config.yaml
model: "contrastive image-text model"
dataset: "scattered letters and digits in many colours"
train_examples: 97500
image_size: 64
crop_scale_min: 1
horizontal_flip: false
rotation_deg: 10
tokenizer: "word"
vocab_size: 53
loss: "sigmoid"
embed_dim: 256
encoder_arch: "swin"
encoder_norm: "layernorm"
encoder_norm_position: "pre"
encoder_activation: "relu"
encoder_mlp_ratio: 6
encoder_head_dim: 16
encoder_fused_qkv: true
encoder_bias: "qkv"
encoder_qk_norm: false
encoder_parallel_block: false
encoder_inner_norm: false
encoder_patch_size: [4, 4]
encoder_conv_stem: false
encoder_depths: [4, 4, 4]
encoder_widths: [64, 128, 256]
text_encoder_causal: false
text_encoder_width: 384
text_encoder_layers: 8
text_encoder_norm: "layernorm"
text_encoder_norm_position: "pre"
text_encoder_activation: "gelu"
text_encoder_mlp_ratio: 4
text_encoder_head_dim: 48
text_encoder_fused_qkv: false
text_encoder_bias: "qkv"
text_encoder_qk_norm: true
text_encoder_layer_scale_init: 0.01
text_encoder_parallel_block: false
text_encoder_inner_norm: false
text_encoder_drop_path: 0.15
text_encoder_positions: "learned"
init: "lecun_normal"
residual_init: "none"
optimizer: "soap"
beta2: 0.95
lr: 0.0012
beta1: 0.95
shampoo_beta: 0.95
eps: 1e-08
precondition_frequency: 32
max_precond_dim: 512
one_sided: false
adamw_lr_other_params: 0.0011
l1_shrink: 0.01
steps: 8800
batch_size: 256
epochs: 23.1
lr_schedule: "linear"
final_lr_fraction: 0
warmup_steps: 440
weight_decay: 0.1
adamw_weight_decay_other_params: 0.01
Rows from block 6 of the image encoder of a small contrastive image-text model, named by matrix and row number. Rows with one number belong to one neuron. Each number is 128 + 24 x the weight over its row's rms, rounded and kept within 0 to 255. All counts start at 0. Numbers have three digits each.
Before each neuron's rows are labels from the 100 images, of 14848, where the neuron reaches its highest value: "strongest on" is what is common among them; "patch colour" is the nearest of a few named colours to the mean colour under the peak. Only what is clearly more common there than usual is listed. The data: scattered letters and digits in many colours. In brackets: how many of the 100.
# fc1: MLP up (encoder.blocks.6.mlp.fc1.weight, 768x128), inputs 0-127
# fc2: MLP down (encoder.blocks.6.mlp.fc2.weight, 128x768, transposed), outputs 0-127

strongest on: red (64)
patch colour: brown (39); grey (29)
fc1.216:131122147127157101152074141067129126097176104155121122141133128135130120133126128149126160137126076142132103136108126080123128124137127126127122137076119195080131087111142136129181093128102129116181127118117124135153186148123131133135131123128152150155160120139128159144144128125080095136129126201140077130108133111128125132126129092132051136128148110149129128153137125103137132127115
fc2.216:125134161174129189125132133126050111108131126125129127131079127117124134119127118129124092080133123105129125150161123115128125132121129139118069127102101174126135185155084128134154119074137194174132137128135136146148121125128145162131114129154134156073172128141165129122074094155127132127140166137116128134166097123109131124100130115129144152110116122156141111078149116118127124110114

strongest on: the character 5 (25)
patch colour: grey (29)
fc1.454:132120135162136120129129144138151134139113192145126161151123157142111139074114136127127119117105123116120136108134081124118084149146129129125128162117128139115148122151128119101140148127164130132122100095129192132068140121088132112129127128094121135133141110116132131123168176134136108103127129125201171124164089127112135127128129132139136125158163136133244101127132130120115152088149
fc2.454:136128126129146129123128122138145124067082129135127131131165113138181144138131189162145135096126130145093128126130128127128193103158147194151125128076124153138157118122157159128078131121134142159117151134132128134141118133132126125102127134146127118192170131094136109123131128128124148088131120131119132125147131125118100108153171115134112128149064125114113040097125133142130124112179

strongest on: count: one (37)
patch colour: brown (32)
fc1.315:133122133141132128118176126129098133143131112132159182127083105145136104137130138123107114079130143124127108134133136134156128129130160146127158165128128127161128123127098127128152126139116078145127124123158113165041132152134158129107129117142122148129129134078128096100128161183204120135126137101134123144123112165149110109171100136153111129083152166102143154132136127176128169120188
fc2.315:133107119108169135154129126135159115132126181085126118113148142134124108101130128176138134178136077081154123106125131117104129118135110134124104089125101172131132128111149130130091126131131149129147140138127129131213110139127165108194142135137132125130129120118163130156134121078129102153118107184126135127122195111119099122125128183142123149121127090114122076116107116110180150133134

strongest on: the character G (26)
patch colour: brown (38)
fc1.299:105095127137133127119136117147139144140131143123133138072137125120135133140110164127132118243106146144159182114127136119097139129128109130149116119122126132130123132091128114080128157109178135110170179123130131134125086129136127123116142128141140105127126133128112180116144148164121072129146097136146160120139145096133152081100127120085091062130135141129128146152086147121143128126172
fc2.299:130177114132122061072125161138139129139157136140130103141125122134150128141130141130106109141185099121128127126128159127148156148133099149129186129130189166124129136128152122155102154120103136114104128122128090156110115114133151160097129140132127163083138103115227137103126130142117116147137159155082124131115145099160121134121128176136128160113128134138104114131127098128139188103118

strongest on: count: one (50)
patch colour: grey (39); brown (34)
fc1.1:125144109101129139203139127107150051118129077129126128172103137130120105131135150089116172175129130127142131136112151124151137160110133146136137126127143148125130113095130149122140092133127127141134129112131055126154153131130130131129126064131154163160137133099126126130129128127129128138117137167121127150104126131128080129119107133126137149130133106126108134121133130128144171251148
fc2.1:126101137135133149123154113133130165176192123121104192135119147127107098161126129183130140126132122136127124127108124127128129102131126151126035137106084128130163176124135128109185118127140144185133166132127192123153130114156153115133133130147130124080166120156150177122128131127117134124121135113138128138127127107176099114166141091122133130132121145126139120090131128134142078106125

strongest on: the character U (34); the character 0 (28)
patch colour: brown (35)
fc1.34:128138124164135128097127131125121129120095086133125135125134125098053170126168123098125129143063139125106117184130105104168102146131111127146112124151125090103131136124104141123131135125117113136130139083188166129146131156150139115124127152125146122155128168124127148120109114130075110112200128134120104124132149136147110159151131133127166183059151147100113124154126122137120088101158
fc2.34:128127133051142089129135130126092070121124126129119132121096122128125127126128130133119132107125126149162081070115125147127105129135129168128127131101130103176125125133134204131104046092129166169118129128130144110150150136176150108141135117078126071097163124137109128126134087128131122067095129128114130172094126140136108115127118126152124144126131117122128143126134128120135123178125

strongest on: the character Q (25)
patch colour: brown (37); grey (33)
fc1.207:135107150100128143138116128095121082126125108137130149156104144121132066125123117141160124125115089125126118124113165116134139104130113159117128125082139151126102128086160132175119126107130128123191120132081129098206161110128131070127126079128140116139198108108107123177150135126162125131168125163147094165081129124148102141124125112119129128131142126136130128104152112108115180123133
fc2.207:108101162157134128136128122125138129113129092129088201066104131135085150153147208104084148114113144159126114129155127127114151127136102151124095148129127108131184150137135129110129106136129139164119149112189135125155082065136162127133127138135133150122159093128127116087132112140129185133134181115130139121170129129147173112131151116125106128137149127104135121124143126137115114112142

strongest on: yellow (56); white (50); count: six (43); the character S (25)
patch colour: brown (48)
fc1.23:115118135120128141106115133138130125131131129171129108140130123150116099104125153129101142075143127144180131129080154101151102146130127088125132141121080127131130129127154108111132125125110129041159126097140104126147061135120124129134123112103164108133130121109157224172144169087115110131129128125106138130101128101194133107125170125125127128111106128127124129106083128079126127137144
fc2.23:175163128123142125125201129130133111092127154121129132156155164097095144166124139087133123149141161135190113128135157144166100130111124151129142131130198172158111124128126137140100136127151127128128121125205133091101132139155136123135126129098105155128123144135124142126176119128139128130141127212102141125135148127130125123170110128145092129152102149147187121150150133135135133127157

strongest on: count: six (38); the character V (31); the character N (30); the character W (26)
patch colour: brown (39); grey (31)
fc1.61:166130097103162138092129129132129132134190113131136131136167129147140129124150182122120071169085129130107102123189090135118105124131127143131126123141109096131121081127124133116134125127130129120126127126144130131136139128122134134126127130072153107142116188133146169131114107120187145128128064128050099133091100129160084132107110162125121126129147098128135169162133108131119157162134
fc2.61:090128129092134128129187082129090134139120126126087160095137170161125137151120101126129110080195120181134119116135154137124101153128102125121118114164103128148137142147104169085132104133111126134163141128139132141150131134136144120134122096116147136085151110118100129115166143150125121142130127064142127133167093168128111141123128125129094150131187152134131152130115121118103114212135

strongest on: orange (100); red (71); pink (45)
patch colour: brown (51)
fc1.517:156094136115093130125129111128142122136131130140110172069091128116150153127136150127131072095119122086175123138127134152096129125141128073181139124150162143098123115131125083121127094112130140128128119123102075130130110092106168101118128113118137129158129121129126122084130103107120179173159133124138063126134170131100128106122115180136146124150126122081118130106118113162117124064131
fc2.517:120131133130130047127124120126123172126126120127145086130123129118127137129157131129126128135122154192126129135118085129128126132128134094138106095116129133130184124122147131121121155135213160093120131126106129124127121123113188126127130134121102091058109129111165152114148130152153129148114180131142128138130082128165127120115131049091119095136128128063146161139125130131132128126128

strongest on: yellow (61); the character C (29)
patch colour: brown (55)
fc1.137:135154157086127113109131138144137136141108157151182128120132151118121156130139168135135146136131130163137120160150127103114139124111149132081119093127142134131129113125128115118137099120129087121128115099152124128124127127072133110087132124138129074147132161126115128140141157144110116122114125128160133107045096134128163126134119208131126028164087069130136125089123129128137116132120
fc2.137:165113122160135132144100130131106136139158167125123137168153132178147100129144114126168134139124130107142120129130135127155155129132138129183185141153118153113128187099122123079143126125109107129136116133058133122199124155166182086148142126109121126128114132139179163126139170128178100134124131122131147129147149128158118087151124081136132163124127135075128131130145142122089129142120

strongest on: the character G (26)
patch colour: brown (38)
fc1.620:099143117116125125125127116096101080115133102156113133143056128125117176102122147123124119123128118130117127132127133109135095148148107129174127109146119147121149133126164139110124130120093072144131129130191095099131124129121128113130126111109108047078129141131146147182124124125119056142125126153114127129128147097064146134121151081119125128098133119146128133151117107094121084130071
fc2.620:134130128129139128107201130164052083137107106128082175129136150135129117142134128131137128128136131158225129114129127159119135123121137128072125131123135119167076125125104130135099095118128144133127130063134128137130129127138130125130109131089127114137133134135119142128132127084143144135124133105122165129128095156159127129126130118118127129138127159157104173170125185149128128134054

strongest on: red (67); the character C (28); the character G (25)
patch colour: pink (43); brown (32)
fc1.709:127134174128132203074130145136073083072145132102146129093151138106118126130096079095123122104175110128131086116152086128150108128126117110161110128129123179129143138138127143114137131107130109132105112144131110129127100129118099124133110093140120100148127201093131139123127134110103181107099126092125129134128122110074130134129125081142130095133096130157113093128128127119126082138129
fc2.709:118138125124216097128121144156123108128125135137171124120117126092121148129153130106155132130126119126128121128108138120130119133119120155124148127114128135124137116139126125133121151107125122119100132135126104171119126123148154140093107132121150149079116043126135153076189129127128093117166128048081118115145090120141169129139150127147129116152082135128069165117118145127114143194113

strongest on: count: one (44)
patch colour: grey (26)
fc1.516:108128123105182126133141146124121091085134113107129114128090151101126131128123163128051124102128102127123129137084164121133125128104174130161121059134134152139137129129152131123126109120118125129163114074144128160159145146141127128115124120106122093125118128108143104087110130114128089123132084147090128129087195129143147155159123105143131099124134114129141144126148072165125125129204
fc2.516:166129127121130121189162130145132123134117138131120129101083143139109128142130171133130157147129147140156123093124123155152148114115127149137120134095134129226128125122128136148127128126134132167158139084129140115154128129217139080150133130134129122075148108117123141134128123126128128142124137115147172129115082129129112116137191107134138168125127130140200185131155136124129128166112

strongest on: count: six (42); the character 8 (28); the character B (27); the character 6 (27)
patch colour: grey (34); brown (32)
fc1.112:158098106134144141065119104121125103139127127129073128127120157130133146157163128175124126144126170127129127092127117117134154125118157134123129134180110100168133170124103127145114165121149136121150117128137141108131113112133079123209129136139125096138122128121088136159104125130104150157066125177128086132098055084137143127139102158161134100139164143131128144134149104128101123113127
fc2.112:125131123128127124150124133127126132132121124165100130130127131122079153212119085148081134107128076126125173128110121103111126137129138126110125111196126105117168115134127140085128185128127128092129132139129127129172087140127128121129114133138125154095118199128145119124148119133159129125134122071130106137144082088155167108158094145131100128159110091128144151106172130132116131128178

strongest on: brown (43)
patch colour: grey (38)
fc1.307:158114128110119144154136094127128124119137102107107136112166127134060128143132125165110097143119107120129128101136158153183136111130137098058127134146130128105148094146192114149182126140113124165128129128122129138100099113124128116127127106117128128128107181147132136084126134142113136178105145128138171127092083086128130081164105133127127133162126159123116102156126131131136077112195
fc2.307:140131124083124143077103137159114160132102106132131104130170148114124128111093131130137131132101124131129177147140130138117146128122128181126124139135109128078089129107142142084078116098135115065131114140113129116154136127112122131122156124066140128136076092115231143158142128120132163114147113119117143157128129092128115139124130160121151121100122135120145119149156129090095183121110

strongest on: the character 5 (26)
patch colour: green (30)
fc1.83:188119042136128155118127135122143100134129122132113131137131150130136129085113085135148128097157126113118125113166127147090086123134121123124130165077098202102132080135137074117105114128133142138149126138127144150168130128156126098140126167127135122142111126114104151120141125124128153122130120124103142175151128089095118185129128081139120130127151128112199136132140128087138159130115
fc2.83:121124141136141131142053127143090130173109141127133126129152128141143155093117180111132161102116129129124127122129131119117125135206134139128129128126152125199146132127148138127121123109105119133150109130177127149061119117131135103098142139125153096128134121046109122122132121081114071122118128138093092145115117137172121112129148104130122095121108081130098120114139157128150098088154

strongest on: the character U (34); the character W (25)
patch colour: brown (32)
fc1.439:106153145103125152151116136167098148089158108152127080145190128140132115112113109131128114163040124046140130130171109127095098090116129112126133123129120089166137138127131126122133116125152134140105126130098136143128132139137143168126126123099177099125135133114136184129136173120122164142129147150131128084122126160126128155117105123118111117153101115160129109161089179126136131106157
fc2.439:183120106180129134148097128137109111144144127145138130106154128168122126124128078174214162142131125121158116106121138123129127128073134120058133130155094142150090128135067130133108083123089136141127140124125108154163127129145137119110151112088140141128132131128099132152080105155127185125129126126128110160124121130122109106128106175090142132092162111125086125128158123122127127116130

strongest on: brown (75); black (50); count: six (49)
patch colour: pink (43); grey (26)
fc1.311:131110092097135127130126139130145159204116128147130132110128147141146185125125078173070132127114176128130157132164126126109126128093138122122140151121131133086125174148203146134117163083148128131131077125164117134152133124129145131132106128097158129127128094137123130090139149144139088127124174089128123163133122137132139118123127115141138129162078142173180108125130107151160127108124
fc2.311:133128131206127153152123205142146109129184150110134127121130135090157112150129129063137123126170145144123128127133139087134126200129081127129134124126120143134128114132095130141107133119123117065121119121133128134088130147148063135132129135158116122134059124123154115160143145131139194139118128143084133119115121138122078127131128110106138130126128127109127116166124163128130131158120

strongest on: orange (66); yellow (56); count: six (41); white (40)
patch colour: brown (37)
fc1.693:137123126154109122127107132119152132166171128162143133162124095126138152149156112171133045123080129099148116128112129130134178128121155105128177130119128183102133150114120127101144100153132141150127141115137089104153109123122132062110133098134136182161068170144123128138128117113125136126123141126164129123115136114083132127127141158169185134151093138136120144119103132164129135089113
fc2.693:127125131137099095153094091151152128132110120122127126121135129084131086128122096121168132122134166132118120139134112132140128120127083126119106096146142117127182095130145178098128174113124122130127128132098120134132114126123178131124144120075132128135136128123149125096128123242175130131127131126124076110127103136141175126128119106115133128106145112126164204139140180142166140116127

strongest on: orange (92); yellow (53); pink (53); count: six (43)
patch colour: brown (67)
fc1.213:131124143147103132139140116128152121128146128163111128127115118092128175144160116153128095141136129102122129129124171170108202128144119078151130138132129128117128130143134126085121094129130108145128132126126134119112127118091191094153128128127127166130180128129079120084134097126138156129152128109155039122109189152059137124131127156149160126141121118121123165128126149140129110076131
fc2.213:122129121128127056124124108088127147118069108114133067121125113122127116132135173128107116123127132163140130163128092176127089132128128121110127094122132131128172091142129140099114153128136131108125133125126133125127117105115163134123146098109122123127120103063148149099172129176141131138108128127181120125112044138130128116093126094053125094126127124093162150136147169129133131129128

strongest on: the character G (29); the character O (27)
patch colour: brown (39)
fc1.147:144161134162125127112204155142136157128110148129126109087144120102129136131113126142119119130123168149105127115086112131100124129151135110159132139155136127150128108144130121162185127157130123115128140132130091126238119145119109128128084153133128124159130142132156124121110115151118123153115128106112132128122145104132094069138126128134106133195142113157162098129158128130205133120164
fc2.147:127130138133119111151131132094115104135129131126141136186133128151190131140127135098131124128113072061142130124095090128109159128154138124062126125128131142133095158093124127146081125125130124140125152122112124117012138115107126130100149137101127135091134147125110156154159120135160130140105139132140126134108112140119104124105126119147115118103129104125089124137105126125111153181060

strongest on: the character Q (40); the character O (34); largest: Q (25)
patch colour: brown (53)
fc1.94:137139128126133127134090137084125143115113131145166148118130125155126171116129107118127141145130093134107073125092073126139123101136130082086125126164136114122214129115113124145135131133187127096109123114127139122102105130125125123101125130181105152134109134114127130089123166130166131121136151119130132107104125129116140124083096097125127097105126116069159086142099180166104081134163
fc2.94:137136135124178111116124135151105098115129133150129134099142177072128058158139121133134128126075135148135088101136128102132217118131108120127145127156157130131107149131128140153116127112130127186110115128133064104129087101139128135114114123127152130106191066068110113113123130133125122128152106128122105169124130097130129127125126130129120139163174121119092127128125162132142153127129

strongest on: red (90); count: six (60); blue (40)
patch colour: pink (45)
fc1.767:131122165134125115130072127142131106129140105142131154165127068155221127100126117126127129136105108137144120112073118156152113132128128129128138139124137121127107136145132061150138171154127145087123148178155124157132114074109123101144152129128140176078128136130103155101118113137117134125160115115160145126142129126136108121123131129133125130154117129155127192103113147081087120089163
fc2.767:128146131126149130124129145127099128128024146118166134135158141147090140125061135185134122105108130120176164139128116131101127128121158136132124087123130142127122109125146128128137130156121128129129090140131128120121109143187158119122128138111137053136062144120137141169152134126116049139128136116131132134093128150161125109130121125131129119127135118069128129123131169137131128130078

strongest on: the character 5 (26)
patch colour: grey (29)
fc1.242:128083108176173100123131136130121061136126152136129113134130133138098119038128141124158144123116155148114106105146124129128085175149127161127165137154123127124154150198089107135103131109125149127130128129127147113111145126118128101123105180132097120127131128109168122125176131134127128144131127090127155136126095178060140173113108129127126109128125130122175117169134136110127148128105
fc2.242:123160117113170121117088119129138124144075184122129128086112108121128172113139109128130121127095130102119146118136082105132199108139126126185129135123129150139140120114134148069124129109128160168128140123145145153121128129142131129060133126140103141145142130098103146122115126059087128122127165191128137136156112150128134147149128098111127123133126129158145112123114114127101126071192

strongest on: count: one (41)
patch colour: brown (37)
fc1.685:167138108119140110133107130089163107141130094124200116148110150085104128129132128127113126137106129128121148128128180162156133104142169166137135172096137147126114188129163139128141071128129128168136131101142085114135144146176155128110107132124125073125153126119102126128118166079137116100129127133111128125113128129158125130149127116127162123108143116125159131122122119160127089122222
fc2.685:130128127131108127130128128137131129110115138129129178120055132140124127137132159128132149130131149130130134124116124126126124127144113191135061132051112139137126126147145137126132157129115149183135130108121150153168126111140132131129137129183111126115195118131183105123111089130076130212086127163135127127129119082140057116128127123124134135130105126126156103131154158106132127128130

strongest on: the character Q (28)
patch colour: brown (33)
fc1.227:135130078084114044156122127132129130108128128148122091117124156183124096126117131127095125132130127127134142129126125119132139136091141119141129150132076137138187110109119117119132131097113198113127127143127127140075134150144220095124134121133151129100181119108138113145133145125172126128128108148156121126128090108182127080129129128151117129127137129137114110144118119128130130121195
fc2.227:147129136132129162124119127167139108139143156128117115136114131145129132107117152178132128129126124113130128128159142117125111117127142126118116121126130123140091129144111152174134118128118171196129161126123129144230121120200130121121127120159132134063153130118119203133107083135128142097122131129092127141129124128127073126054127128128127150128134129099129067109123136128170129125149

strongest on: yellow (59); count: six (36); the character D (29); the character U (26)
patch colour: brown (47)
fc1.157:130134065125153127104124131131144121116147061089143084131125141128128090100141162091125135129132133110121106141145098070125115134118139157104094115161136092128129112119127128127205132126121117138124164055191131184162127145124133118128126153079127124093129143129127156115123084134105111077118128145127128082128132132134155118113124129137077137117127132189127129125138129128129128138121
fc2.157:119132149125131129126147128128099128135102140129059255134131127124084130141147125130128129128195128160123127112119128141115126131126131116122107128098114127131128145129122128119123127133118113138128130097132131126162144128174127126133121074134148136116171185123132130135130129113129193136135110132105131155081127128112047128135129092133131116117109145127130205135128123123161103134126

strongest on: the character Q (32); the character O (30); the character 0 (27); the character G (25)
patch colour: grey (31); brown (31)
fc1.474:130122124164184123210125110140135093144132105119131152117163144127128137115161117181092132171122128129125122084108127146204211089109116118110157128191145125150154145082121114136133128121129129129135088177159069074129112114112134140134129108165149144110119142124123134150130117146140128120124129123126128137120110087130144137115122119148141133126128122140135121104112168132126130108126
fc2.474:132147173101141127153103169140101133146091122155116172133120135103097161137120106130147166077120106138126112149131159131129145098141128136094127146129089135154125119114135128124124122098102181154131087131127144129127132135144122111134124160130137129098127130125126146127180135135135137126100129064128129043154083115128114117159110137161073087140141132064128136116174188136126109113127

strongest on: the character G (33); the character C (30)
patch colour: grey (46)
fc1.393:157131141128141118105129124127138109125104146127147116161125137112137118115140062125113132127123116191123113134143129186129125103102148126136124135132119112149128123128091120152144122162152112134078103096120140104133096126129125140128082129137095130123119114110136132122122151131092186242124129114119134137111133127099117108125126122121189122209124064132120114125129132178125142151127
fc2.393:173123099129147126141132125103119119171127127124132105149164150093166129172166127095170152140145131117129117074070124130192130126119112141123167098128100139128128159110155120135099127122128119184112171191113128143127150131150107104092131118128129109118121125123118128135125148129132069152122121101171132128127128128134110130148129117127069127136101124112085093197135155148146120145093

strongest on: yellow (100); orange (62); white (47)
patch colour: brown (69)
fc1.190:133122123128174117133084181064133137153135133127101161071122077130190163126127134128128135132129128110113125161126133128093117123156140075127109153124149072132112136128182128158128128130124134137086077138136136092131111104149104143132099130180122165088104126137118133130130126183128116127109135109149130172161102129111140122115126124164130135133124130144129108135111123126182161078129
fc2.190:147137124141130146182131102124128134126129158128124127109139158062120127130158114120140136131191117101118149126120128124157121192144127146077169126066084150126105141088111118167131140130115097106132128102181132155127120129167098123126106135131130115179085126123131096202122138142160205104120125126128131083134132127124129134133135162100151114136129121133121115125115129093122131115138

strongest on: yellow (66); white (49)
patch colour: brown (59)
fc1.568:129141176158128138135098109116107153154127126134173128155138142126166126130127106114142153103119124127123124149119168094154109125088137065156134146163135108128126128121144130166146127129120130150102122124115112128134096094074131128116140114115135205128115130137109106145134084207122123146144127116127136116129070096122118154176085183128133119125158138112153128122084139090109150144173
fc2.568:150129126128161110134127035142100159143128125162109127131160134094128131142181110120158121172137162103127128125114140186153131142146078142051127129147126140100126128086077173133110159124113124145131123134129126104145106112141115113143130114122142092152133125118127145131167136129160164134123090130141155126086131097127142139137146125122129104199131152099129133121167167119144114115133

strongest on: yellow (54); count: six (51)
patch colour: brown (46)
fc1.683:149133129161134115112123130185141126129158150177136127134130156135019134124123179109123145138128134176125123152115126137129131122106093122122126125115103152130136147179148106122094111081145129075129131069137119135130135128138139133159129134123122103127130173116159132168128128168163148119076141130130154139150107122156155101147127125172112139143129124174130112109101173126124119172130
fc2.683:119127125110127071104129143216123160129097153084116132131152128098154132133114127127124139129160127120223155095113159125150139131132151128133174133130228159127123122125127132127110109137131128102132209135130128123128121129167129145132145127098189145132097128142131138131135128114131132095148116125111173145121112099101118126127116171129126126125106122118114124140148138126141143132129

strongest on: orange (55); count: six (47); the character E (27)
patch colour: brown (61)
fc1.680:142157143150116117131129129086100128129163065174151139182087173132184140119193124129071158132123101151129106128151134092132113167125128134105118092155108126131105086131138123100141160120149122130132074124080105140126095128124121139172135080133142140128140128138127120119086120147125116112087128126128152128099145125092114126122050135129128119120130154124145146130138129090118119136111
fc2.680:129101154142127134109117138126074190167151108124129164127133138064125127116097123127166146132126111165106126126127118129126154129186123122104112122128105148099128125117132127101183118127132128105123183144153145166128147125081151152130128162097154160099093129192134130129172170178132133126121141107132100136160108100144128129123127131123087197136123132132121140078154127127127126105121

strongest on: the character Q (28); the character O (25)
patch colour: brown (32)
fc1.195:149131143160132166136123129106093134128129142196138112135179140105127127137130127128137197130146124087136129129150134102128134101143160117144167125138130120139203127120129139128122091135127112139110132128110085109102126111071086137116137136140110111139128156106115150108125147129131173127128192123169135168083117068118100127083099134137119132153123125139147125131177164153141142168111
fc2.195:146115117129160097138128142112087114176128109113132157085125202128138123164128120175140129136143122154125122115046136133163138133160128098133128111203149176164104126133129135124087124070126127187128130114187133118180089124127167114119122135105146140127144123143114133137178104147129096140134125106131133112128127111131137125137161122134128128140131089157127144111128142155136108129115

strongest on: red (86); the character H (26)
patch colour: pink (51)
fc1.628:168129152106170140127164182130129110135129111162222088105128165104107126110124143140129129136125112146133138120127137124214090167131117132128117129132135151128124128137107066096131131119087131107159203116137109152129126131127099135085129128124141121128152145132135178108127175127124126083136125141131127128119169125118141112124130177135128110107102089144132124128128108130123091113142
fc2.628:107104087187131098122106135149137139128115131132078125141130130123141132152123145080126127153131132106199124114105168143127160127141134091143126126121181155120111126128135178149122219127147133127133085098126127119128102137148135121110133132128135131108130113121123165126136072126136115179129138106093129126132125108172112115132158122136126179166114141128135171125170135144145193149149

strongest on: count: one (43)
patch colour: brown (38)
fc1.462:126132101147119152111076128140121113128125142123130128111082131128136163097147110148149143129156110123128152184130180127122119187106140165130140106122195144093145132111139107111128137102177119129154103207157127125106104165149127102103130106119128197158152117115086120143135182141147139093156122139122123129147128123122129135112128094123165098164147139106115137128127113154099128122166
fc2.462:130125131109123140162131160131085114105143130173152152093126131100181124123108163072107106129128134124111103142129135129146127144115119123157125112117115174127096145177143105147113188125106127122128134070111124132087135135064136172124103139188176137116128086119152127122127125173130122165130171130086128118165120147142129106111159117135137140146093126159129129125134116128141132153064

strongest on: orange (45)
patch colour: brown (49)
fc1.82:120134129198130094120054124161143149114158115139149145136128145126127131109151056148123089120117119129131086094135092121128149131124128125129134118120128118121161129124109128160145122129128101099128131135123079127123089127163137093157136166124132145125138114090178128129108122130083186139193140130134115151149143128128128129132142112130083109116085128132092173158137125169098095084130
fc2.82:146160125125149117142134166115081108125115136147160127106152153052120126132082142121140110155096168125118110145113115129145159146113143113125114122129139135171135184128145133101128106140165189131127118116121139125127141111134170116084165167120126069123130109072132127116191156129109115123139153128146132160118127124136127144138141126129132175129147099117117131171086158195155129136120

strongest on: count: six (52); pink (47); white (40); the character O (29)
patch colour: brown (36)
fc1.199:180104157103128097126070111090160034125127108146158114118130156119128143128117165157135105125129148123105103092139146072132111130101135129125146132082146147141128128106127128153128129121127126119177123132122131107205143115128129099139141128121129127083131138169096164133133170115140123144129125145109128131115126107119132080173135156129157117123136123115130147176117130128176076127111
fc2.199:078225135128143120132129089132128112128128127138104158122105128107128116140134128168117169133118126126140127136119132163126127136089129180136088137140150135159126131088096132122099124126075135131134127144169127134171091126131113112127098156160122142112144096126152137128128101120138134125167149086111132092166123077196176129130127112136126101134118151176113128141129099078117129096158